From a checkpoint of a small sound classifier: log mel input, arch conformer.
Rows from block 5, named by matrix and row number. Rows with one number belong to one neuron. Each number is 500 + 50 x the weight over the matrix's rms, rounded and kept within 0 to 999. All counts start at 0. Numbers have three digits each.
# fc1: second MLP up (model.blocks.5.mlp.fc1.weight, 1152x384), inputs 256-383
# fc2: second MLP down (model.blocks.5.mlp.fc2.weight, 384x1152, transposed), outputs 256-383
fc1.1094:516472533463494485549601430556494455527470435478484530538553424467495466405524560546427519502493542517601535558554437404457493466546482421426461476537566503487501518533549522432416502414536476505537438475482517547480485452394546456503468539517521544495472609511491501518592562536558460466499482500405443599537479530440490389506486498528411406465547448468503519434476547474570453471447
fc2.1094:552458431393463446480577461519500455532505505462478475470548445522549550454468486606501441518517482577586628539614545417479524505468508516390498356454584504477497486474588524495373528433467400572537472517521552537499531515458513549485436485468418446480467556471455468513482548480448456536496584498513452585524399495488496501467441494503412379491516537498550488432405600431507460574554
fc1.1095:475449585511479508549591430443554569496537501492538561544535575556462520620513471578473408467505453480514464433396522576488565458498457578506458599496436433535576482502530465563531461505543479569469673561461502462565480436444527505445469564445559432468545481539498493568524473532489512480475474534410583470470538447592557611453478461492529493509445471562546537529565486541532467510440
fc2.1095:503516468527541572505499541530458503492500559437502431455453565472460548498480489508491459446457399461493359470394548581523519395457506577433439535489498523414569487513559519472561507504477490565390629532401463493426444545445500520503548597433486516435606542477514463594542521414420427504531535525392522504441555491606628527526479503437457555528468443527495521554590501482504477509507
fc1.1096:577545468525616460498412519442565373515509489503506384572437528465449543446513513452469543412545520490498578468513476448515570470553470533526513466499471465483535580469553578483480599557492511494436557507566417462536539472478454477485416484459526512501492550567532474496514518498503493472495532556538523488503447512485422510503393576703470493517491557482460423484486563454560523521457
fc2.1096:523507461516492519518423530466599437590474457503522458486495483504524507493502552420439479432495527518475593526474484454597506458441456517489470521449496494515616615517641471508481523508509553487478564532453475570470503455549562461469510540436506459567517465555541561419496566475459586446460487484580473545390459526466389548535464509576431522551477532534451481451443446480491512513481
fc1.1097:493467427574522563496528516480506495492505471443495482505450494513561446524490522472528531514512525456482480483490493458493477558492490520534513439562505495494505515486507530497485528460514518512460493499503526506535493485533478500509479495508536505515467494486547544478492468487477485470495534509587481538536495488483446510460493419460514539513435518529468522527551543537496494474544
fc2.1097:482556503574566507476494486527510489422525503512484464478522544510544428534461521470477579552488528505499434478494531450538509561506466471573521456585495522488542504525508549451525483571517521486492468479478537478447534514559526513541461540496535540483448510462511543440478467516538521421495512508570516552527532500459462469501512505476526550406478538533536549528504530605475484510507
fc1.1098:499454463469493495464566506465496495497538523538496523510481568510521453478462488469478485476504575516465484485490509474491518552510447507536488493478461513505506574497508496515483533551546483513462545497498511479492506509469565525496438488464527503470546545508539500513524442519527536514495538501511540472508456485496504525437514526568479559509511478478464492536504503479454513461511
fc2.1098:480495508486503508436438497438460535453508449530439467570504556509456529498542544499518531543491576520478444482473524487586522471431473560563535471491519529555419484524571535587526483483523531537470529509478479518537452513466466479475505470484512483498497484435511524497512508488480523517472479478516500482527485505523487489521529488522527501491521493474485476562534468505504515487481
fc1.1099:491478488565483456592524502406516486586557588457537434517493592529491539486535439547424488454492612581577517493481513530366565520530489402514515534481468408516577522548498458445430535469481537494500410439529575472542455495455498511580523466436480486526470576512556481461509466429562501571394467397499456451465476502486458538520493489502525592492425563502536601534456592543551559484515
fc2.1099:535508567560400436480487454483491554539451544493517425480571574584451526508477408473583485490484655597640412566520600434331503496492501486390511482632554478481528560476520509439397498466538456542533511507510541607593548520447384516545517473468483559584401539417487447386533509448523506565482456508481378480394496480440487542540425549567588569457430494478515588458505550540604516427407
fc1.1100:483489540505510481511534505541495527508464496514548592476507467464495488523480499435474468545505506467496504452537494539502470556472500508513472530585495510476519514538546510523507545495443438515518513537510491524503561508489483481533480483527457415518484537486557424479472496498538466457521529448527498493498478480441476527530490454489478490518450512488505514553542501499492495525432
fc2.1100:455536540577477490463479519567540507495506521530583623507459471499515494551509527443508539526466522433504447458576522524578470484473468432480531515581522517481469475459413558482504502521433449487536524451489471522467540496503499432595433483441461462514467525511551464410519466488515450452484497486535556508523496478410539465524467482502569529493408526467497470562558509515445510487415
fc1.1101:532494516533537460472508536472502563557427542480506557479534565488520495520481516510524530444513505500612566423488518479533525494488478402531458494517568501511507538514475472533506483478479524539472529519524480496528477454425500555532501469496548454529541486495566526532556484462491503510464537465526489515406505494465517466525533520493507433479486505532482448395533456487542507450540
fc2.1101:593535471523478526470479485480498552560467521471507564556481561467506485521499491558516563512488540498597525418472504480525491453483472444507490491496477525539520550462390457432566468530485470488449564482438474522593508531442478600564543399486515482547566485524528538445538495484625532483447523481546500473437534490439527461525511539527516437457458501564425505391469531497510488443542
fc1.1102:541456456432411444498492536509546503468534489504483518487526419393536519512507505486447560434507507502485491458489563521487471532452473491497410463519534469489518538553528598540471601470520535531490508471524424429506519479482491496518411508501470555536546555508526514606547497531568498481468469444539468513449530415500520519465480580455545503512518522449463490453551472452477514512517
fc2.1102:507477592508426528511524556520580522465526429471590492443582450441531549546477446448489518523527587487484496578517485541441471517453445533463492427493487491507491510515494570527438564498524508518507516497507533481556531487408512469464418467520492531506481554533508459565559486486484470535482547460476509477455502466579587514438457535452599509510516526493449434472580440420528543494470
fc1.1103:623513498568462535531457443390563567394553475474536436507395457407546500495490416537603477558615523465653506458469442579608568529540535366453515471564530562539569468486685511510307549379495501505550581410478548492679569470563540507468470452529661585604448455486390524431469480439434392454565423554627458566427395414591487519526501549520676469541464451510424492597585392481479587428476
fc2.1103:592530669467542521532483506497532506561460517557503452415470455421582454526600512489556417457520557478610473472526476540725422532528556429541535460513428428537609621596550548483365635576448708559607501462496551464333502487613565477445408502456550573590522457656523473547395374441491458480590394518419324598431525448455447511441400445558542553491494394539495593480562550553507466581463
fc1.1104:440446481563458425549576516506530514465476480521448472446545531533440452448474508547413496426515483497449538526466416522567537511491371532499542535493541624610581560502506523468500571450544498494426577504519515551619450490480482443548501511452470468565494602506528480499480514576593509535470522572489555524451403485503518560518479656535471496517446505471469460396492427455534539472580
fc2.1104:376410553601403508598478540452540529477476416544455492409510536536470545563471456479410454515442485470435581467476464539503537513441537501422541620566535492528601534465494512546457586511526441516433515500476507578569544463508514445513579528510485418582517628458519513521530547537562475532519601572557536588532362623471491581446493610576448378494528464513506402310493403484521497474482
fc1.1105:445502438506434486521550482461446500574401531438459468609400457510530531421531488566459570499554530499375552493507493505472554425456495436488515489572443489441554595520448556445469623490463494564562414483468448464616510449469519537489479446533476545498520579435602492477510462629564497455502550431521469434509510532542514512503422526482515476539438497425495566507441570541501480586522
fc2.1105:434522413454347465549502450433506496561545385534445534548446523483556480506497538558510512566477618580517559455440496509471597508516490449540525502524488470431475480425453511477524593452445579501543449562500459441495521472520508507428508494483503585511460542500587600425478509512467528453467492440405491455503477482564449515522499486544494524513362514560415490463563509507530440518427
fc1.1106:501455538489448453517432514569488436453517476423533503518515480562488535600500544571477508545455602363461616589524563456479504532441432480481508457566439419363513539548461489566434586454551572565508570498578517500525472592312489490510471565517499498535494575562517494587492455547514529475504457496492502533542495503530527484550568430468528477550476543473463533466565569514444468489483
fc2.1106:547433490452502523450426507595507485552494441455402483448577458537517523525527454444498539545468554561520561584477562523498585531527529580535469500528399420409591459491377490479461539440551558535511567545524483514460466528407510456496444583464580476493470605595553537568452499466521620486589511509517451390504448622499533522522540489470529501475518535476472504458568549577460512452472
fc1.1107:513518512502512525529521481521480499537440442481476486506500449506501487476487450536471500485535504484514553509472479472506510532495434480494484513548589556515439506463501482467484491477495462512484492517514529423542530452463490486475499485481511563499479483483474500469439457509473500515455459528566499521479493549495521501483483491518517524507484514480519512509524513527507452506520
fc2.1107:503515494488485516510459465557478480488492431496404447515478462552512482490506477534468550476521492521508507532454477487542542530543484462497460486533513532494435518479564512468497493449485433483513465532547498478537527493475498496512536489510531537537503452443463504436436479497493541518470470521552521479474548557433512460493525499518503535487423500504562569513468500529544452473461
fc1.1108:344433562490620630603621490522480423510476498528510486498436538459470515467545413546498535519559512493458576428443530499563550527497467513595511423524501521435454437453519491529580487560598497562339519422442399422501492567496486409538489494510482535487487520436559523565540529466475579476503499463521432564544495530341499529486409444468495417520514542406475506625637352585455487533519
fc2.1108:394530492607547520488502523580574496510470489569451530472525480470429541530532503515516530553500544464515516496404543452560523475466434512528480494533490510527439471427477528520607453542443467515461415505445464514528462417524533359528606540440539554550510478408550498530540488480520594483495516467575504584593474519353546449486391532455578506679483592554551496680493392529534491540463
fc1.1109:486472473460485555538552442494480509459559471421548484559490487475492375409503526529402483551448429414543575512470547497453616516551407429520480490468608437373520439436468560490462476461646528544487429518489529471617471455441450465434538504497444532536517526449442450567455442518500497410582494420488499442474568590498482519552503634453539552494478453527473444473514472515460394538516
fc2.1109:512463539547461504501416627485487457419607405553581466495428549474509465485409489452477471417509515437425435499479573602549573453521482485518504500478519442488544460478549471606532552498473536530435425593444521473582475516546533480481512526589566423491489494551501461576452578596438413512476518510502544408414544495473435518565559482440421532526462399523482424521441446513474441599512
fc1.1110:422475492521485433461490547573490469509538423454516487470467516497471485507533530455583531533481424499435506465501476519549518494498503562602453552455529555434560468509488515543581509380450480541448492515507477514625499507517532476462558504521444555603566520509521525514546509542519496520554554479449506505391502494500504509524534494418448524571488492542498498429553482436507511533515
fc2.1110:431445545514446448499508492511491520438522433532513498504498522513499460468477515446514512503500419456425471525478459512527493487516466545508523498479479526464549484500474464571518497453493514495481467523515503482570509492559556519486581466537449491521526558497523482531550562473502563534493520544472485519389527467528496477524637522415462491534502463524530500475584470516503504493523
fc1.1111:506490501484585548553527534474433442591533381458540627517509598457472476517537507476480507546493622426552539429455543542458447532481559546468435437557575468507439471511561585507408508386498465487474445424557433497500463454341464407466520493483494577494508455566586525551511382528547497485533446535482576399557459470481520562521570428638454416505528476471444548565547512487432526484425
fc2.1111:504488578553575503544471548505542520531433319514488495419585542546488589515473490531502429507475586477594486576538572541470446444477534507534496420531579512447456581537563540489444520475499498479556478435537504517476575529413506473457492482465492498482518487523517494509473330474435522492467493461458472481495472440446547548518468523474532439511580460495584490479507575487390546515475
fc1.1112:479441473575492485533476474524474460552512470463522484557495505527505512461502532502480509512522551494453537491505530501480531501518494483463486506557543461503508478509479515511527513525493531525455469486514529573499475464493529524532501504499463562489458520492533431550526409492529543524552496446492508499448533540474507495495497479489480495477447506533470464507542500499498432547474
fc2.1112:486459487576492470480438460554483481459532449494537456532535524513498459488521515530468506518504530511417467475510484520442509469492518475454450463521448480497515572531478509535491454548449477520440417489474526554525476495494565544510523504512455497505502501450497441517524417507549548572491517476498552528460516529490543510491518516474475528509499560537501516491530490482493511489511
fc1.1113:569411535525438413571462583468377561433468529501468555594459636497523432570483601520317444527654599532493529340482439486486409581611483469524652518507369539351554466559404492535579548479409483462459396545575448455491366484383445514580437568474519483479505499553558489690533541502435552451514513586483670559412495460497473430438573466586523604415531428506532456431451618491382411542446
fc2.1113:614482499454398455458517378585505555481407417553484509482546610499449584593498552523537385490560569437440598550555527418568476502400506489494578507484468575352469566501469474624479518473373415519502460553426525491411539561397392417510393512449506518541493470443499600560522551467378501495520523515594543559479494463541489444522523534543527436417458504476508462501530477451465579434538
fc1.1114:537508535481445460536556466490446492529465539520446559507549541580517515497494476501452571511502499492450560447442494496520520534510562488549480500470461484510531544506541522468476501367487543474465493529523528534449447505520434539466452512488531550508480583517485493535520473495522469495489497496458512481491496540497509488565478513522489484500541421482521556447510465488506490515521
fc2.1114:493479521497428464476589480442497475541488558515464551500578492517498535499515494505476533502451468509419563497470510493503497466466548466570480466490440495518523609489569482516463502358539518468536465505549549467476470468528469526461442499455493513506520545500437502502515453518475462508470540496449526503458420577477508490497450494498487478519532420490458497462512523483469526531522
fc1.1115:473519494493455525515545482557498468548488499560511467518528489474468540500509534451442488478568516501444519531489501501448483468471478470508482509528558530503495540474505474526499467468459492459515502505525500465534498491515471512497499494507499512503531528461543509529503473508519521447467489486510489501525496514464470493518501472495484485507502492483513531482483543504521535486513
fc2.1115:483559435426445541547530484587510462545505520504486399521508498461497536484523493477447491483489494470416481543471527456456502464464476473480486494535535525535474550490488520547491494519511484498566480465473534441535450511536466535490503503467509513515447483498551484525518515505461518451505505524501453501477528533434472487536488477440479429450494529465505554491492548463542536458541
fc1.1116:543530556471463483495520546469505463416628569537431398532525585418522523491592522552449437587510480541467531439607480585509458540503463474569520497452412465399518595456460463653525498519462515532483501491469469476528529478474486482462445512476454502534523586443491481530455512532499439505508486522576510396606504465438530471490494543552538475531581550414461512440511593523504546418456
fc2.1116:457486441424590523521458489516471452562509609493547490471527546568524463498515377530437453571538454531465544446572482469592499480526475426608519577520378493464500512450579531544467414479476451515432607480451592451472530473505392490472526497611407473490491496568453480472462468523530475465514565531491522372574470550499538501426484439493505442424443490396511529448496537528425510472525
fc1.1117:500516529501479508505559484491509495518472472505537524546512474512530552480479523489509505492551529509580605472445508514418554477437468496528553569542480505479444483512482500521456545439531518508512554476511481489489488541507516506514500499522544510491478522516548499547477434479470423429482536491439484454521553529519516503496508483519509467456541489540483516505499479474454506509475
fc2.1117:475506501490507550435503537517502515523453436477546480534502453485516465503513511539503466521498528498486611462486496506429545475506443494475499469476501486489483509507460492518479490423530527468543532495482491509507499500537474506475540548519526498498445471504504519538440446508448498427473556509447519457497568536522509487486489457503463475474493518538447529530497490472503525518412
fc1.1118:539510499522516493523537519426518550500439477473460525524509554460540517517510484514484462505540502507528532475539501577439506531512503536528465475475524504502574473501491480507461476445491460491464508527475542509451481494470502498479477504522549491535499498461507509524520457508523452482494449459529518478513467501519486509524459550471557493518469507432495504475488533536506518493521
fc2.1118:544479511532531494483487498419466482520502507476498497506523543503543490491464481516563467495519470486540468527578500522407472505547497529503457480512531502473549479504479517504482478472497501472489536463464501497441513514468519502467492509521539505513482491486483499521513451490510460408518466488538504474558509490511498472517462562441536517470461500480514509443479495557528458473540